config.yaml
projector_hidden: 1024
projector_out: 256
shampoo_beta: 0.99
final_lr_fraction: 0
adamw_weight_decay_other_params: 0.01
Rows from block 7, named by matrix and row number. Rows with one number belong to one neuron. Each number is 500 + 40 x the weight over its row's rms, rounded and kept within 0 to 999. All counts start at 0. Numbers have three digits each. After the name is the row's rms in percent of the matrix's.
# fc1: MLP up (model.blocks.7.mlp.fc1.weight, 192x96), inputs 48-95
# fc2: MLP down (model.blocks.7.mlp.fc2.weight, 96x192, transposed), outputs 48-95
fc1.111 104:474490476452488464529467479542500571498477509476502501540458531533565485549530467475589509422672496563515449482557432482470558499483534473481433
fc2.111 090:474395539449507545432461467475490468516606527496565506546496475466545480505480519356533427432474497497406548447488490479500518513511511517475475
fc1.112 104:544495438552443454474519490486481548465509449495555456489503461540483524485512505477467504465505546550558532509579480453460558577495533554539441
fc2.112 096:475473529494533462521457531522468555532462551515440568467456535433510501452508480497512444491476435483493490480530545479555441506490559522502465
fc1.113 105:437539499519502473543532535506507514489543425521473521450596415506658485540491505512464487550482497510503480501516486526498483511512574521504554
fc2.113 101:537478445462474495512456562439469587508449508523539468436392508540489488500390455488449482529512398484499450495575516545499473525507505489515574
fc1.114 094:454547518464491494563519471504518569429524514510452500525461470589507495475484458399489550524529450525453460530529524502496486535454445517442533
fc2.114 092:507485462463512494469444539525466502605498517441491511503513439514508512569519486508494483445542483523510508555454466479581510521507453544510549
fc1.115 111:462542523512465497490472534487476477476500523500538512475474545454432462472525513529509536536608561479507480474495484533419448515502503480568459
fc2.115 102:478448473568493520522430541526489519436505548510437461501528503510433553525455432473449518502486476509548442480580532529573438505521507488499460
fc1.116 104:502507514462477567490446415444520504497495468493489445495480476523494509548503430482517500532518446494466498483566487492556529508499520491439430
fc2.116 108:580515470450491471490516528474531483482519564508527555460570573505545532523489515495496519537494524532483481485493499489465572526523450451518504
fc1.117 112:461501545543436499546504521512518529537459461516574526515498424500478488532473455505393475605446493471536461391474566509493527536488518464496530
fc2.117 110:492542478550584584534504537517517513458482471539434395505500531538472565491526476492507614502554426469489510483513466437558464546477538496472521
fc1.118 086:440468524539422535435535545608495473472550527529478514456495464529463508472533507468492459489394463526539552450474480556479537502497510468542588
fc2.118 087:482474583528488519493601569568527531495527534548480508535492463439520504559450467568509479496505508506509446462476480519522508446449468530525552
fc1.119 129:507577487474505509473503435523535442532537534481528476502593556478505426526473544473492525447460520437517523499515557500586584515565455458544515
fc2.119 108:463532478559479478516509490551524537417535451518450480534533496518512522525537456501429522538551450534606525487515509562512397424556477524541550
fc1.120 089:503513469534490522541551582487435548425557491495527495477513508456569478516485571421537547504489538460572488557412526504524516494562482541529441
fc2.120 099:494488472487483465532550491591526486446524510486454515548533503410508547513442514467510538500561456431514461514476508566526506498518427452510565
fc1.121 095:602471497501547478534521522487554524454533479528457510491542537512523448487456531456488478546516443487489552491518469507442477538457477544517521
fc2.121 088:571536519523483508538469485462497503513399452543543512457421485515438485409487431451489495527496488540460483468534471500518496543500471455515490
fc1.122 099:556514535448441513500484496472484521580444519504476507556546489513487486573553505471428516544449502498495502421472527495511534486464530522499449
fc2.122 099:511534497540514524460494557491524500590553575521523463518501538513516453526524480482452546488533495553488476467479491470507515538457487501555485
fc1.123 089:542542471556475442523519522440465469561465495490579502420433482468492494477506460509548469473556544412481551465502478537534587486436474519434440
fc2.123 087:486506553444535540438495515462515548513540609502487531462444557505514490439484480487471474532520522524567551470467521486540496536414446517478477
fc1.124 101:456483544464466446520405409502515451491491502434447493559520460446562547412519494439503464503533479495501472496486523526539404523606612486519491
fc2.124 106:506538496490442451448568525472565528534535546522489528491469476480528566473495470523529454478468509543421476553505399453402466522468444516526527
fc1.125 107:525450530456452511523515510458471589512530471434513482579503564501547491540520555415510585493495478504501485543460525520477498496454518508527478
fc2.125 118:408497518531476544502481471476550569506537478528460543499487500513499429487503535454416539544459472557509455430409505573545476552522508525497493
fc1.126 089:459450458532466439519481521516529475487500523500447430501546525421504495546516515550439426565533511532460456564519507498477511430480440483533510
fc2.126 090:467464437464444496564529481514472487592521560507449499411487560468580472511524515518556514539478478513522499511523473547434577496510463466525445
fc1.127 090:520487520530524460441435528571505489516519562464449525587473521558473483522503512558482518516489477497491524522490453454563523492500383563593514
fc2.127 090:604478484504488461457542485457483524498470460509510547431509553464424479457457416547487457551445468434523557514463461502550504521519500510415547
fc1.128 100:449614507414472504505518499427468546494513477505581460530504561453480528504426451508534509500471491508476522481497494472477469498439577467513561
fc2.128 101:547542465522506433515491581464501458441483443513522489518506461585549528483617503545512513508456558476464521516500485497506471514505512472524505
fc1.129 095:511505467455510464520526376483469473517581498458466508559506565490476526553512443542428496541478494491450441457538536502519506550533473472526496
fc2.129 096:481496444491489494454472561545533495501456583521480522491503541507584508598504536580504489550485522503469438497492445512468462465464551554525464
fc1.130 103:506614477494522494517562481527523472476546559520547430574485477468506457499422502483519565561399553488458446482492438508455521461504524498500474
fc2.130 087:489501489506493562484426483440471437431565464508477516553493506587518526514557580523480536530493565492478491430423455526513581523423496479503488
fc1.131 092:502491502486439442505600470542526502486527519501531500500444486524529467557463513531542548503492479503480367539470626488486496565476489486495485
fc2.131 108:500509461452485512436436526522505530507523498480448482426472507497519488467532506546508519542454519458506534574481445467460461500516500487522556
fc1.132 107:513525529484494458485530508461504450499482510484471531456485507401512418504516501484495478524433521528448469546466511524618519600530460519492499
fc2.132 113:458519506534528494502564489453515477532450566539446528474564584510441447484512457467501478458462481552479506525462521526497560551527494507457441
fc1.133 101:439495535551438551425521557503524567491478539567497473527527456514475518522507432554465547510490488451555503524570506495537519562468518544491502
fc2.133 100:475550553569497490570541568501461435443503569474558489523521526521545463430551485530556469571481515505494456518473468542479521520562518478418571
fc1.134 096:558537557494549482539465496441523477547504510416563485496507431548465450408502579542456478540469513416511534565497544534477469507497488456481461
fc2.134 098:456519491484507498468530506470467511463495477518487510501555515517490495430495462485523475527509465488539501495432506535561548539515505535524467
fc1.135 097:518508496482561405528471501508631526503532512529545483464533439455460538504517497480476399489528489469418518524503519538461472536494450521541492
fc2.135 094:465518496475413506530569415500483543516486483478490464469531574463489509505489489496492461505519513551508633554473523516477506515395436460470516
fc1.136 098:506539502483454457559494515537504472483472487522520497471468500517456468530532555503503514558428499468496521531419522497527537577399419514513463
fc2.136 115:513464478478500488461513517490546520541429517520413555464503451543498496592527489548529481523489498450413449552426476418437458507532438505519506
fc1.137 095:515520462515502575484510463516523473483480528505462484605553527476540480522504472472492427523525492510458464508469448554465403480424471480476536
fc2.137 098:528479493564555527504438538423453507501534412505504479557504527513520515490519568486487478436464490524453503407476564514577473440557457504496456